From a checkpoint of a small contrastive audio-text model: 26041 training examples.
Rows from block 4 of the audio encoder of a small contrastive audio-text model, named by matrix and row number. Rows with one number within an expert belong to one neuron, the router's apart. Each number is 500 + 50 x the weight over its row's rms, rounded and kept within 0 to 999. All counts start at 0. Numbers have three digits each.
Before each expert's rows are labels from the 100 clips, of 14976, where the router gives the expert most weight on average: "loudest" is the band of the loudest frequency at the time of the peak. Only what is clearly more common there than usual is listed. The data: melodies that start on their tonic, played by one synthesised instrument.
# router: router (encoder.blocks.4.mlp.router.weight, 8x256), inputs 0-85
# gate: expert gate (encoder.blocks.4.mlp.gate, 8x256x256), inputs 0-85
# up: expert up (encoder.blocks.4.mlp.up, 8x256x256), inputs 0-85
# down: expert down (encoder.blocks.4.mlp.down, 8x256x256, transposed), outputs 0-85

# expert 6
loudest: 250 to 500 Hz
router.6:392529512570518565456548572513495420492527551528500442453497530462543434505515575488523534510484495499474396456505520612491474518561472478495536582600426483523529540602511486491454491510479543453483450488498498495435475530482480535529477467518502465566444462
gate.0:488583515530446454545502563513556532489448520544469425532496530504512461435511534541482493431478411492509524538444453517507475559487411414468503514476501513560542532526596483567476571477369538513548566454563491426481483560550481467485441596445443513483437478
up.0:490398474560534574404385479620538476523438571480410528518511484463566507514556498472446452449461428409466520403461540476535463469504362527547525518482364461516556567448571525407502450562388481582456512519463480530503549523498484424604586533485479514522405486
down.0:559482432440570533469573562538539489500485583561473436516554432482407479600517501508521535433483494431425489525424497510540490424483416572505581579465559548577399567448510587492510457453418419551494537549528365503502495509410554470507558573503545546419452540
gate.1:469622482487476462500507474541470530472467526400554479437482480538494547536471539504467451463508531605516450511585546561526471516498512556435564482545473486537579577443516453465432526480450500505503454587599516515487441462355526499518547515599539530442548512
up.1:469504521522624410448424532539520573572523541538420405490483540496621470532527461423470465492566576486523496506505369441536575490468465517465564491587497517454547608466489577445443556494434484491549478512492562518493540463540427544462465497514467560531512528
down.1:576442510489436434523381445462493467452404535448453461510602429556471480496444510488473511470372487516409549467596475513473504520538488519470473484598532571509549455447473463540425512528557452489600497492472465559421468473411477562477429482535483456544509564
gate.2:475508489478396572418532507604530561460606576446465502441430556478516544530499495540499504498573548479391541542436428410515439489540576445575439395488472547436516470511455497411540547506473424482514519485507559564558404469513465509512559513478449463462486416
up.2:447448491450496524517494495440460505530526506568511478501488555485413451481446391488545509509529464490518543501451461477545533539453518443475514525467488470480526436452568455390519438568643430592470632444532513539468426438419655621464440514532494550471538410
down.2:466526472392556475505497571534451453591532434442503474490491584545517592575493577438507468374527472500612449499573415464487564507439531535432477525536599544473430526487560525473459538498474502489490461482424472460535500514463504469536466409583500524532546500
gate.3:659384463527531458475512514562483478592501574530525514558528480405495552442588478530465514500467484471559478416523485498540434478555525407467526475465493548504420556534578498511510440493495544567510444593424467489536550480396497469516437518522622523560496498
up.3:553499477540439583483489477385613525501496494453551539466599547572416562475585519415519525562445490475462591549508443451467534561492477524604537464447513449541518506470459477513448512500582523511512509529595450477589452478606532403477479527524561394597542567
down.3:523384548524565475464471436537462476526502558539457497605489457570605448482545404558453512444549570398493534453482557569584539565567556482430555541609400555480447529473543481458493471475589493496532528413501416552503549538474514516449485644406605540509520507
gate.4:415493475419517614449516542493466500543496572483559494505555550467580477466473512556487608433556432488559567587493518451494542532483570476459462463492451445474464496611512510465513465514444592434477498556548491409502545548526486445476454504535494575396539513
up.4:445468511477565519370486536510506484543570519564506483515507469445563453452527415578466500538416585556511457463550368529423443446506484449376456506443450519496610577520469496545431489506476565596539473387461589525393486467543504502500496470480421445516511547
down.4:625333542469457593515474537526489442547519483561592397542501583513521444534444504522524481475583548568555542479446487528513355589452486517505445563457440432494544486450653499518451538556519511459527512461490493449508468500528436492579512533472501483512491556
gate.5:489505481643510561490495459447520476439445506599496469585454429476546491414533492388497490505542599547506497534495547428494571515356595505501540449498560475553569524486494616466575537388602493415531511556521523532512549544587466478560587473513535436516511562
up.5:503479446427426552505449477530505573554489505571428476463612507485497567455604525529524459429520486477541461502398585486514451445577460506559519592493443570520510511492498581482542558468561510503516408527541521524499469561539392543598538441393488550489469476
down.5:500443552564458503483498498494570510429508501503400438472525509593476553502491486570604446558480472479415425516559540417441400609448496497525471547431511457563430473447555555532486484523471525539445438499447514497549512508482402422471498474591568478531478631
gate.6:447613481483464444493499536438471482538491480600578472482458542411476483516470454525532522536541511528491471406474415492497564534497536506449533393485501400447561529512564583422595471428523510466464547462641568555411542515457460541484559476530517457476507510
up.6:543498394418404501462534480505519493424465513454586496477513501457512549468529562510449555518443543497501525567515535501495502481534529520526520526639446573433477377493477504458487517428500453510483552483437430469464536378447577562439426538427530558528477418
down.6:481601568502544416555562532528444501476497430501576510515569522519532489498569493572481508572524561525559546438495458529585432503558534542539536563446379490438497500459476489492460522492454428486557565438565455573450536517471517436432442465616493544485556509
gate.7:492489492482414437520458597464545536490542389589557493523494429489468485508517565454503529464521505399525463479522441425533486496535465516462450483552492549487577518506530466475536529538621513550456540462462590488509528543561424492505505565644448509482501482
up.7:562492476539524589419453491430561455523531535430471423456476527488516435442422501532536467521605555487524424561481546517542596490509497544509555509516400481457470566511542447552479459473563506466482438485487489550572461537519467586497513513517487469548480446
down.7:508453502565480556500455472519425482429475440458467503448472614520561409432451559476497431463385510443466479538451484482479471492522475561530549558533493555442551527493498486595384552588409475512532511529498504541536536548507433532483539507456568572604450493
gate.8:516510581490581568423455459626465587382533490423523576455497459576437372460440482465450533470465510508559448608514433491529529539502497535541545513492552595539534499488537477563473517531523568443538444546513536514445502435521501464559494525604470454513534487
up.8:440421500441491458485504532505467509440444473587562548541532519464520554403482503539494472475478528591580521472525514545503459532538572525524459408478384537489603442540502432543404492485513434637394425497551561565472479442514532429521465472602476464526555434
down.8:526508439436514487595527551536448441472421563497558541423501528497469580479483451472516554526490525489370455574467491410483453474419458554504490477399429496435480474468500475506487445626534537576502460460444419481481477529530447446536488563464511550503533524
gate.9:529509435528489575531431426541462522542537484506535466506530461530447521459433534444499490459600457523430488561512548510475513537530526437534511462514474481578461475593479511448462491470436555493531589560583505458512512548496500526473462463548478488551497530
up.9:471503511530546457578425508570415490488642535575488557473444513404432541439499604449462448629409526491501545546407507573517495442512425545598532554502569562478432475517537412580557487517502414547508553484490476431522432565522559504536520538529545542514485599
down.9:525473537553532444488463445542533484429474438579528505497456448558460464484420570529513547465476495479504540456424549564448483543545452474555432564481470468505435573562488514448493481542477443584533427524564386363511535490499435435401473533547412471494471410
gate.10:504468556495431523420520501511494547476451418476557496517580621527526578407499510505500462516578526462413460489482568470567490478491601466583460476534497441432525436531573492465526547500428468509469585528460510500395615518618454514543545451520554534494581536
up.10:447504478436542495483508481501544529439629544471525532484434500468482512444464537509479529528496579596411425520434496519444487546556489585498407466466618534497567580531553488458547426442533544542540498494544478468517444558448539428459535450424501507511506551
down.10:496542485559508508523502557485521543519510507455544463445518536467512519656444479413511435497547463519634514390422511491578488474439418492505458451555418549482448532497455379451495509505520480561420511420484534601566456473541489531579516516494427528507582457
gate.11:478482466661545465506548504491462492443442494554550526491449462476469498462513481499482564547347552535437531529480421473485507411555423401473527513431484429549521487557502455443390503492421490533531465508490527467504478476539450595522476444542533484492492458
up.11:430424519529554510444453550453528451457448570488538519464422536536587501482478434410491479469502405529485530460424486563470486526481564618507496497515484487563590459539503571485490458472490483452506543457409491557528495443414518486494510474530418515440547457
down.11:506479458434505426545500477486447497448533541627626400515499512521483483469469501508498475425483428579420469507447536489533505554517545544496498544487490579527504392597476495466460557514542427495511493558595431419516548610527464482507509465512543472508506440
gate.12:503458489497469473503447541533498495514533509597564482474485542506567535478504496575551390498531525467521371454474442508363495573551515423522529572552543391475544545451512432555518468464483439424427400512528476528526500480524522486547453524526438390467445528
up.12:517564562466403478570467551539464547529584551563498549498532480547494457429410506495491446554481548520501403477496450429472469497456457414641589465546465502534454539467478534529505452502447498522518462449442517488462515457439432544557577503467520553540469478
down.12:572341434503536498508585377545554496604525539491443541461497611487542432494485492463474460476622439482451460439457566478582643518555472447482550543472442475517550474488473507532524469492546461500557504547532518509524459511443532461450496449471569465473485442
gate.13:536491528534507491487470451457365492486566541486493494557491460494496492432553523501493475604505501564536495510487486630562463552443448410437573511537481493530576384496513571621512587535448428504521544487526647512481501486395454536581450470424604448489515477
up.13:452530564566479538499463574462439513525530397552466562570492511510563430523567480420480483495457504517484475391533510521541550524558478513494543470510553497484519527527534578503409601464393486454504548553523548451456503507468451462439549493506618590475565512
down.13:475598386431503599585468555495476512544477440452480456445425528463448509445548493417520533463425556475441482445411520419458504608496389471505510462422472421495560501522459507450496423505487488454658507460381563435530406437566633388421523572465559488576502497
gate.14:487517546559493470507473466556465451479546462526498560567426492471554448468515539575490502481498501539499544501505498475552494413458362486516503544397476513593493496368417427577495465481436462456513501546527479431558459474549553532548453549537529504471483534
up.14:455495506487616487560566402414524485482395461474404572429481537490541578412516436567518545557481525510440450543509596499469455546403454485554465538587547454528469466540489522501498524498602420501424570488443467495446460615463448498510528483511460424453544542
down.14:488515575513552464450503469567518467599438476547552514491542518459504522493466387525489504473493625519493435385459501474494490418468489378499421488452565609561569433418622446477487436422516502558488487506487451536439411496511435454562607422521416553558455544
gate.15:536489556517454538539646489538491506516539499466523503524540529470544526468507536474392470506626485512574587478461492512540472491542452422443456443478511469539604549473547469416423443517601495484466488479506524401471565495484509448481551437484527497479440550
up.15:475435552493496489464532545498459382492482460569515404539478501539550468465460496439585428515516449442556534494463566419512512432522519573573464448513593468474494471545560571598534575425464569439467543450566468502509500492595493551513478496511496480525419611
down.15:530454460451538478438415499530438483501507540402447515606489481479438508497447531583500481529389430491557553541560496363485533393477535497509473421451487550541550494631546586503525507463543459511502541597465551511502482514538576519462470566573413466521621492

# expert 5
loudest: 500 to 1000 Hz
router.5:472429506465510510415496532564527472384502477476438425436617415541505489496430539471558432531402559462572485483552415466526568490513417511607438592491464418434503531455508471499499596579509511433505619505431492443598461453499468500467541480454532495532457426
gate.0:437434450439582518513512499502394465503501492489551405515405487466511452475496522493518490513478461517497417445501492458473517470501494514558452428519508485562494398484536475510465457517474517447471533542445453532452564600518463503554528518486508400475505533
up.0:497425506475528529481553531475429563512495450569461391476512481480465558512361508436569466499527549542489544660470531491473462491588481450523509542450479523603473534417492483577492603489450484472528533489458560530371508525505490508513536462422513576474495480
down.0:506433470492451531489425451539453500528483608516510489552525454482445553486517534468478472505534583571484508421471463487476550461459384413491556490543553578503471438483497503544385385548520542475477491464507493409543551451492554403484463620591520543446531575
gate.1:473493492536439536443575516489443459476573540531521498479435494454431519459473476495521492472517530482502551524546454492355445533502479535559476522474448540474567528452443517592582521464611568431419442524464485415496541514377558507572466493579497461502543510
up.1:495490507545529552493446467562462497536476471576418497482527453524476471510504499618515495443531480469575439478444552542524527552582626469480536493485564503503537461426521521426569438445486460535422574431466448506603565475533453451591488539450509491454540423
down.1:436547583618620579503497521445513456512528466539550438586489562604439591502420509385492502567493564566410460515470517473487545430479497512559513548502421445564491522585521448503533564500526509544466478416605434447466458584538520501536515516503556420523525424
gate.2:543419455459525504548538509510529499451486515463516539500469480425500391441510484599510575526529413521447566496541501555499588513513495535636547491541581543476521523411552440526405436499545525416506528550537424410445432430471574445558521497527648508458457500
up.2:441488579449484554469396565476397491505478576507430469534454487491556553506423531466492539490516417512477502516451493540479521481523474410507520450475576483542507506427492480450454549531494445490555547545442522434534489491462556475429524622516437494481503494
down.2:469394453486458444491560539505450520443510494465524557491524556425557470468601550464518501471426482469584491541559444495460442443557522494463526381487469484508425535578403528470516448388552538424504508478506562519476564390472459466464482528463484478549499562
gate.3:484462546449440482512563400434476464524525533484525474404521496530500559511522542530513587505441541523460515562504529509485458493534572462596452524555519465579493495535464466553577470581492456549492475457518502416496514469459473499527546412435548501466511525
up.3:453473490507510423419493515419497478444401485503516593445551505486497450448486494596457453575518476449520589527573544433355527453495541496421483537586597474496536493509519569514542505511477489615493435503458577576563487546464477458517472482475477521500467460
down.3:467531533511454480525514495429543495517562484512500584544514491450393533447471479371513477499601543530477477488551537549517453533486468507482466480514493513526486493483514426478415430502416533434597514500490484441442490457467529555474451497447485545625544529
gate.4:504530440410590512505539468517489532499505552553478497509480609408559502537522559607475488451439479522486509462403556479474514487519434502541456529516544488516464413528432502603568570520550460439517454513450556410479524458516507528599447507496454495521463455
up.4:438477529547589490435508493577540450505369510476471502384484505480549446516493473427552574493537466528537586470432476457512451512555527490455447516504504536511437483489388599437402553487503512477515540464567492465523582442437510497594496550573426564413538470
down.4:545478323559518389475518493464440391480539460519575486488546557494554528469454499521581511455584474465446502500514424475538468554557447478446508502560582471485527512454537542446528481525499505489522524499480514554528521446468533521535540475528481487490602524
gate.5:453511427495439611423426503509440478518519462409420524491446482607505522513581413520480474457494430471474526470442452454417618573531526496369478450456548522489496509525508445563602543456514512497488537469500452498537558562477482607523529576449528454514475634
up.5:490461453512494476501509481505517483573418563397531510519536437490610484537499474480430495537421497508569511384419417486513431556512470460481565563500492437521405477532552461433544567607499416534490524421599437500517541446601548537512524511449487523494575425
down.5:514416455503443508455479578480600475439563535539445426511506555445427471581563501556524490483524609456514402481496560383520416452519494537500457525568527536454633561472476535474527544493484480485492534432427408472499490486572472482584589591469450493420420548
gate.6:487527474458556457632432562456635556454458482535470532619595500519505559609602561546488524450511429503517505470479521490479510488529579532447469581618506391533528550505531614401474476556496457489526419476530506540481555508496489471534535545609460466526555556
up.6:466462499540575507450446492514490494463444515460402472461471433469510535466493530520503495415419464537575564415430493531545526523472575564551436478465585462522434456502484445460483508492493487470578526427530453548552489387412529479515509498561399408412520563
down.6:454517509542604463594545467519605526451524587429585542521474450620552515538570474550502452474391529496554524417492553517473495585537479512518488577476484429554477558492435388550495471518475548459522490583459580612517507467519492478501525398438502421557448469
gate.7:509584506385447661551414500507450472399463533469567555596449489390430569563591520449491527460548527498567519506489398492520517497432551538504523481593499537608619492481468458501469499385483523464543481516481496552416411452511433523428535526503491483491520553
up.7:440496514491489541542525513423532520433492534496361426521492533527566561500426490499461478541507433447522489409523506404491452537540533526450498517457451525425435544507542549535463586480520602559464377548416504352463520479446538547531500552437520542627459638
down.7:508566434434538453520489524522519538619547513452520513505528460490449418543609497516470495430425432545496513550499600477459587534506596543473462522489523531504529515476472500422497464497443440512442543508494478487502487452387537437429458597532499559577513507
gate.8:481479559492510501483460519525444498501506452623531569502433584439465519535492503458500452333511545471503474587429533491499398432508488554550538501489580482546466486523418493502517513412428584420497561534560523480510454496471496530463433438393521506565435474
up.8:477409506511396393472542440393511475506490513480575404556438589421478479571445535583606496492475463488572518470531506425533496492464452563392504495440562442493482590447529527537519558510473514466473598434465553557586506532448501417496477503503577485523568542
down.8:508467496521496501502488672448481472564454568465540468575500515457487405463465478429434434579463463520516502510520507477565469458565418489384498536575510434434515516497522436503531592527489529475574602542482472421481574532528445529512570443487524610582485486
gate.9:499491511575561544395559443566560494514555481442611496488567406525456545540460544432515491572368491514545529433438544470481544414448493507605482506470452429420498433536504485477440482523525591521493593499444540485560458495487447471508499396564476492500530481
up.9:575611538500510596575424511620563425466490477531548429430530408590524538513525464569447580517552535514549451479460547574422576500511467463535499556496471592503559344495485488537521527632518495555496491450613441501538621485457538405516484476487586562437513538
down.9:495509412480457555565511497499452440443415416537444484479427487545517497503441481483562485483566470427437500519525525438492522572606511524493503476553487492460509488531477565485624403480445566412436452398622479504531517567482498578440566485491499399534516496
gate.10:379467515495491499470452405429515556461576578582473474463526507582488479476481532574447582410477428476490494472552557469487536599532558449453536482440441404505428427520505476510416490542503499560485500535548505506372527482471477450437428510513496440467490406
up.10:544519515509493471531470509494494489512502535529421538509570469534562469522493450545529485499461465523478492548467458541489427456521550631537547519565585450544516569526471464516518415499545498537575505486479464442547491576466544514511567485653413511586462492
down.10:533455571623493442431554555487537580526518372498468377467473564506589584476503524488537452544474538478504476580491550584478469489475517548491444445548555585568460466492467557508505523426466521431534477592486455495457537504438540514386559585505546500480537557
gate.11:542549537548540506457561512502515587434477529529518426527489481436515466537413477531545625491511611504551488487443455463471474521500477535514561501487428524469536461515504460470470559505564432480467420524435513537491453541587512535600469505554485561472426539
up.11:504496529513543474537500450552474532549537469474555561395540526504525531457544523441445556535451511548602461530424520574581455495574562495513375485491540515514489471454539470609475417509482568532444424512375515533390510457469496450443435551508507444567484547
down.11:487465476391477482546519572498470501526491411457510505448539472485432453459508494511477522423428507492367447544490533476556592569498430504553530473393595495480526575467353480554513483537539444470479518472497531483461551524490505453480488465559491585494503485
gate.12:507524507457544472439624475541506442534557457511481590529458671585571540485543501569528564455475422501445487532533528439437511512504487487500514435579512463525510500432557581552514511602516542369621532392495596444477486522538520554544493483543404474512532547
up.12:437564512491500535487482479472531519523516436494389425491587571461619576582558559423541533552488444440469528461505546649560500481534424478555473505475456532468459466547489448487529565521460522443470514542454509619438444437501431480533493590556571599487491497
down.12:491467490481442461559442425548420425458518526520523549485519538547477467491488512483447583510482509386514612530557432470545552434406567523489470549478560556477510489536528598502530563584454602394579407433612489439494468516592527527508552511493557452486507451
gate.13:469514563391458515561555424449509503494518509580434528491404533532613558503493488484473437492476469434390418420498499542517474548523475483509457530446542455423453573608403566465497507510452492494387596438458440506583531505454467548507442565534533477437471473
up.13:504528583562451464477518466470580588490442440400588446469481438462531539553527490529432434452459560546511474494540547556478448481443516460447578487526480511560508530486577555470441483525520424435435512517420505458571536515503530475440393540491531455511540495
down.13:560398475517508517572506512445486602539537526512504520447540485400507402453514559487511525510523415491418465375518550499440426522566585534434544424490474545481531477485503429579575412434486394567467534491413534535566615518498529514520539498529573535577535526
gate.14:495488577549477568559500489573569512486471530550578480544459550580468467456448429541609527582478455521479477578457517567480451493444475534437524497461514560438493443509563536519456481544425461579493432529356469558540497440618471509505532453537542526564476492
up.14:554465501433487470543449541503554512526527529460521547619483474477549550439538523539477423481601504528548562484493413542550445530394486504483474406507511428492565415480474497455453467420500486565616461484535412515447454438535465559457477435493487560573417526
down.14:527398517480505480475509523462476520475556535513441510477547541495485560496553490516520502489446532491570573497402429473547492499499532477576542504557483484575534526427531489618490427609516492551479451499416530427540544519537470524458557410468537505509473599
gate.15:506474442500559457542499474463533558482441571488539556457442544445470584480421469423459485450527518577547477517554551588399542471512503459506504478407478455606488449471583415549521488436438575504493459532479458457465440423468517482496428504454529414547561443
up.15:540626449508555509545618449544475441541519518508389461553481519480487447389564456463466584474529471566514579484448514467480476467493467436413482497484533571556568479566464507513493497548524536493472505557528517454487507460476482440545539558473508544643592477
down.15:475488429581474523454486532500521469434488526508460539550495442509543503545542576511438488523466482479482581507513459571504490516493496508542441470525496589402474537460528541587524418380520442445520545551536533554424594530458529466501509404486492486473538507

# expert 4
loudest: 500 to 1000 Hz
router.4:519581472539515474505454504475395555574455464464471586515401486599444397491572459495487478524582548460471519566442374503528524456455542496519482463497520510442521480483481516467517477518496559510573401542455483533517491544536549600462529544483543459557590437
gate.0:550513435490518449493508540464451509447470479530373508512472584539497469440563478457455484530496432510421492605566544504503466496421599389545534506505476529560487508526429474503479413519479489532594516535602482469505556539513587509555427569604508468460540440
up.0:530437491480451418515465369468445521552447499471603485445493505584448545530570476477504496517502518437460508607535566611528476422545587497521470442500414563556412520530442450497582499444459502487536555428496537572511460547460399372478483553559524519454557534
down.0:436410519516548606506473616408491476336448485531444433464438518498449515439485487479459474536439519504501498570467477475479534496417463468444527476512498479513489494572430600537440467521432495405516430445520486498449522426453451365551495523505463499480548472
gate.1:499463570561475554415508569526400554526497518490508491483626490583518471440580476546461437492481523467474656496458443560495494446528509446516606383561465441583502534450479449463483511463416479482446529516523528538486438503514482587490551568489468581411560521
up.1:505265519434519488483495461520534523548544487523473479522604466575444572512453470462505537538497466573486556529517550399455510633565420548531475498434481565495474506476509476520553449460484501558471545549547384478507489477491591497491501518426511450499431467
down.1:487579492440489525453438538477462551455560553506456468516402440420581559484497505504443480435570529524566504489468472554518521447566485563563485515522495480539584536499568466451505472478464496494422481542464498389536427505465527460460532547492470461512540437
gate.2:587502497552544474615501535546582411456549531541373532485561481520515601540540469429538454548472481498499447437539486474548503548528508605528469463525532527505537519539523558486528456514504619517399515527391506524521502480466600462505564489567544507544488499
up.2:533400446485506552569582451515482493489573513576546473566597586453503544470509599407542495532454432518456491461504440544517572533584528458470486434578397487420511509440479416341475488483496456525501386486474457619570481404455463493415438498498408525417463563
down.2:474529563587548425525539466542428573457454514452548408543563448496510463475479527524521490502606450431448479537407486473494433464574464537490499580426453496467558453533504532548473448529529450484482534591394506397485490550461448385452496455576419532497475522
gate.3:530455529501446536441421455405550500506478459590511450490527483572491563440430570520470481392400346468471481513471481506439456488544564560531462552523558475563518467561456582436515495433461536436502489539550428566517393390463514537542519556493527565508543488
up.3:505467563378494434493520546590500538439522548477472403493502464529434605535426472548528533547500460487411448421467481424550465434513479565560534507398488559548551528543421450517547546535446544437464456520530558552490506548483522388580492486497451549446572531
down.3:569460357405485513449547412570499525518387474485423496497491490544485513504474518456488443495429544532467478476491447516432467430471516377493501459397482523622471580399519465538514424545605493477429412437502449479539498515502401529552494545589500443540518437
gate.4:572665454460489566419508532405437547473539450479489374462462480468414470564462459413490547481455447480582460476516442467520469493453546401483438460453577514552499513451560493537448473567526427500540419539463520541460582438575483542528460512488448482546471522
up.4:558490532423516502414618452525470514479542578550553443483486403514512407589591371500476500485531436514499550435552591435511510524552440436484495482526602494508427484573518518395473577621527523479555426486535539590532478381468511506481539500500549476504513487
down.4:487505476425491517525462516535560493427530506465539585480507476506488408573545602466474543601502566496523450394591416411545514476546554549477540549530539449534552520449475412549467564495505549485476534398523497474495570549554519552581558563544433510479415503
gate.5:460538457504489419501520348503483465532514515523452463503489499493472499574556531526492488444548482487527546537498469441530488461444521544527527514622479465514470461453458454506458562514447464524540472507459525515533474494535557577571506552519424441333465411
up.5:545443472492399494470548478560411514440504426462510409466418494507420472442519519479510553541435516501561563554507584418477429541460477525513453466510478523478458467507462455484470516540507492479552458507549535444513423377505532517479489486521476450503464460
down.5:533478375497465439598435490480571381607475549504575497538504491540469471529558396558502449533420569513523479599596515492447559469489460474448522542515398408491505529480558477510503555481568439523538488365528487512432496526546505503400533475426459578529527416
gate.6:452614499504604481479575603447575533440520510448419549408582462521438524544538560498425485591459475487504511448400519470526585501548397428493470445500508464490490494513625584520461505507470441460400440524520480543596507466518503419539539538496447529560440487
up.6:513454597552511503475526500459541474510605517591582457545533587493449562480509450552514498393519459521478516538516481545573497499518484523484512488398484501468512465493438546461560520488546511557427513541501464497496552523502409489526499523518516537493581513
down.6:550500573463539625488502512489542508446490507593456573551530454454528448597557465568612531524513516484518484550532461528508532518538472524473562511522558551494499489481511540450540447586494397431453527476450562460455594434510505499523564551412454490511565534
gate.7:555486460550555393515532460436512405558530414481432595525491545591434482387552532401519417484462427456499521471527521438507403519568486519482535479509521369483527551627637468536511515467480486509477469388492429508436648454527515445441453548419509546500494574
up.7:504533501533526541482571425431478600550485505508455586577473482480537538460567427504439489597543479625533383561509486482511489487363529506459509585586490577628559508499504423511495462482488504423483435496521489520388507526540409547520540593477503518488520554
down.7:441446582497475500491500525469476490459482401515496465508536506440501528449569463588609513430514586579508519484451476536410474490458470502513454477480465502437418527520475591534542483497479509591489409459512488491534420460457496482555422555588566534529496491
gate.8:494586517455620501478499417523472495501589449433458567594564618462509527564551503537573499520448419485556506478541444576447421498543558475411554475526524533551505451433530551573632521503555518509490485452560552396568404461456379482491515422445477465490508537
up.8:575556477390530511494652513556543503466544547524586485473484456471562474507523418504470478478450444492563509490562507417527491551525428480534549487444390605487502555540430371517531563561522551501464529493469466539538589541393485456567587482596526497515438499
down.8:440561456493493471552450462468510436528573452485480549485490416536468523452483625493598485473430485511532450511500505507562546483435474523530412564478513445467466493502544512435486554457509463472439456497464460547475460441495480469521506443488462351565520528
gate.9:522661450492517524448596403601526497502515523499567470565442496389470494543457470442431510390575554600430427456564582509572456479469447479510522537454581536528555472399486439489455496556465519558579463455463482504462499451459507628476478526502501531502611507
up.9:476450539490468482535539455519507568523477519528487513481554602470566603375588527495501490449563374488474532522377438509566532518575530491474480433505488478522469449457438502415522507578520556569450515456434473501516451480536607477509443447537424441485452500
down.9:569447443587508493496588542509527527514442442506559502426568519547561465460420477523594437512498494573504525459450446462581501361566441390396471511504413489578464511432592511529480525502494512365512489456504561488476500449496529531505557591506459512594445497
gate.10:439503603467558497540449556544510516426540553566447458461498597438463403456473501428468419543524491488439544505541444539560526557487489405428398470460524542438447518538417507475589485518474547502572492427462454468522484514482486504479580462522498493482483559
up.10:356505523550476522494506499427569547462492446554431498477471500494399463596469510485461472512541472389559495477567470497554452470490467386417462456509460522538604574490457515471498463493461392534444457477554517463470578499515447517557495568483528484514536512
down.10:413538515530515474473472452510518547475632455548619611461542456512489439518459556521453498590560552480457426508643554493517484557490577562483437584522420537499516532512585538528431438515537533495548468559523445519566571496525494477503414506494530554447474553
gate.11:528542541548505482468511499607460446570432508417501470513454556528518534563597544510445492517493444528530497535530449491426573493626457439498524490464482557460489490440519530437483584565554580487436549603486532468481493505419553560552559449473481533405550415
up.11:534517539552557452512360551540546518425478537407404509392481455490561404554507454508412561495427486449446477545559527539501497548558436504439565600501412482552507522506571469577486475477451475553479523495491458520462505473516420442388517450509534438465513423
down.11:514542554454479523507631501390492514434547526504540462513542468463540572525553530508506510509465508485458537464459588428586456531514463437467435553456452562435556475464576533431434453437466551509488578520480431547514540462537433484468515583511539468490486430
gate.12:515610496530595401502472534497513564446489517503599535504513523531513544490529547563463475538478538519519495506486473442513442481538720493487417509539574481586425447449468537517535489570468476456478530508457480424525547486578494508503475495451409503571456467
up.12:457556488502556464521404572519582536466518446505492481543502561439528536532453522500452547512560533534527518542548498590530457601500505490538497473564552447495420475494537429473524438511451394516541528480466534522417467460473502581493396518531537490357494536
down.12:491493432564472490519476523440579471448470498442499511426518398436432531539503510515570380473454480573478468498505570478459495518507470417515528462551437538443549506610506475582519519518511445434575454477473480483486497500413547462546495548530520412499429514
gate.13:411503521502478573455504545533538523557579514490467483502402456488517485473468434455519618526524450562574430436540543574438475489412521543479561558513369448506611505509531466416523443539416477474529462518506534489423478526505463560441495462537465569454542480
up.13:467491552533557479484594486477574496508532496552463552483546484536463483619495550530521463476451446494447593457468590566484435462491422542483508485526551579518417472497390571567495597595482463464449541564433520465554493487412493417449431507536476431522589490
down.13:411450430542586532536537503540496481457525485503533579442509497450516474516459546494463526386451486437459454553495475467530454547556453524461467533427466498546434441479506505436434539587580529390496497579431433530558515523634494449442445516458519545457456453
gate.14:509619463480490455444497616468489465516465508418477459486578519587482408456493458489497471557483480473380437464472460552463497516494554415523582553507483539545396512388597465529442464449515519539498460535475541531575528503493528471457460520481505553558506554
up.14:593471637549478501539535530594520393501515536576475535511475469502502540484516534578407512525406414512561488477570495463499512470540488425548502547493530472543509535474548484470390549496539553533400522502486470472439482599499391455518502388605513457445560493
down.14:526524538518520491481568507528438518495516554496418519575495467458535583491479608600527570472490532512543517591470510476528591475497430442613497593496445467537489494381459535476487540415537464417403453491560479461476590441474554492523504457414530411530491615
gate.15:535466466511492480517489386530559526443474553538498472550497465500537433544436450446534438605396510504535536572578529430513499505503531483489491467521470462525523491457523433439542523543492670539586502396440535524491437452528477529516561538432502523541533448
up.15:534462478489452475569519575398489495482468504408425483421509545560574481456484473578407449496616437527446485556496558474455500458555493472423409553473552521438544552509431508580413524502521533444448571490431499554474554509418463501490528561544539562517583443
down.15:522494512455472541530447491469414521596462485529485563533587535476487519434485584443511467569500572382482516472549580325576529567528439558538538459557475544449496498552405449504491504499456496564492497536536515520461431459581573442503528499467494533540639505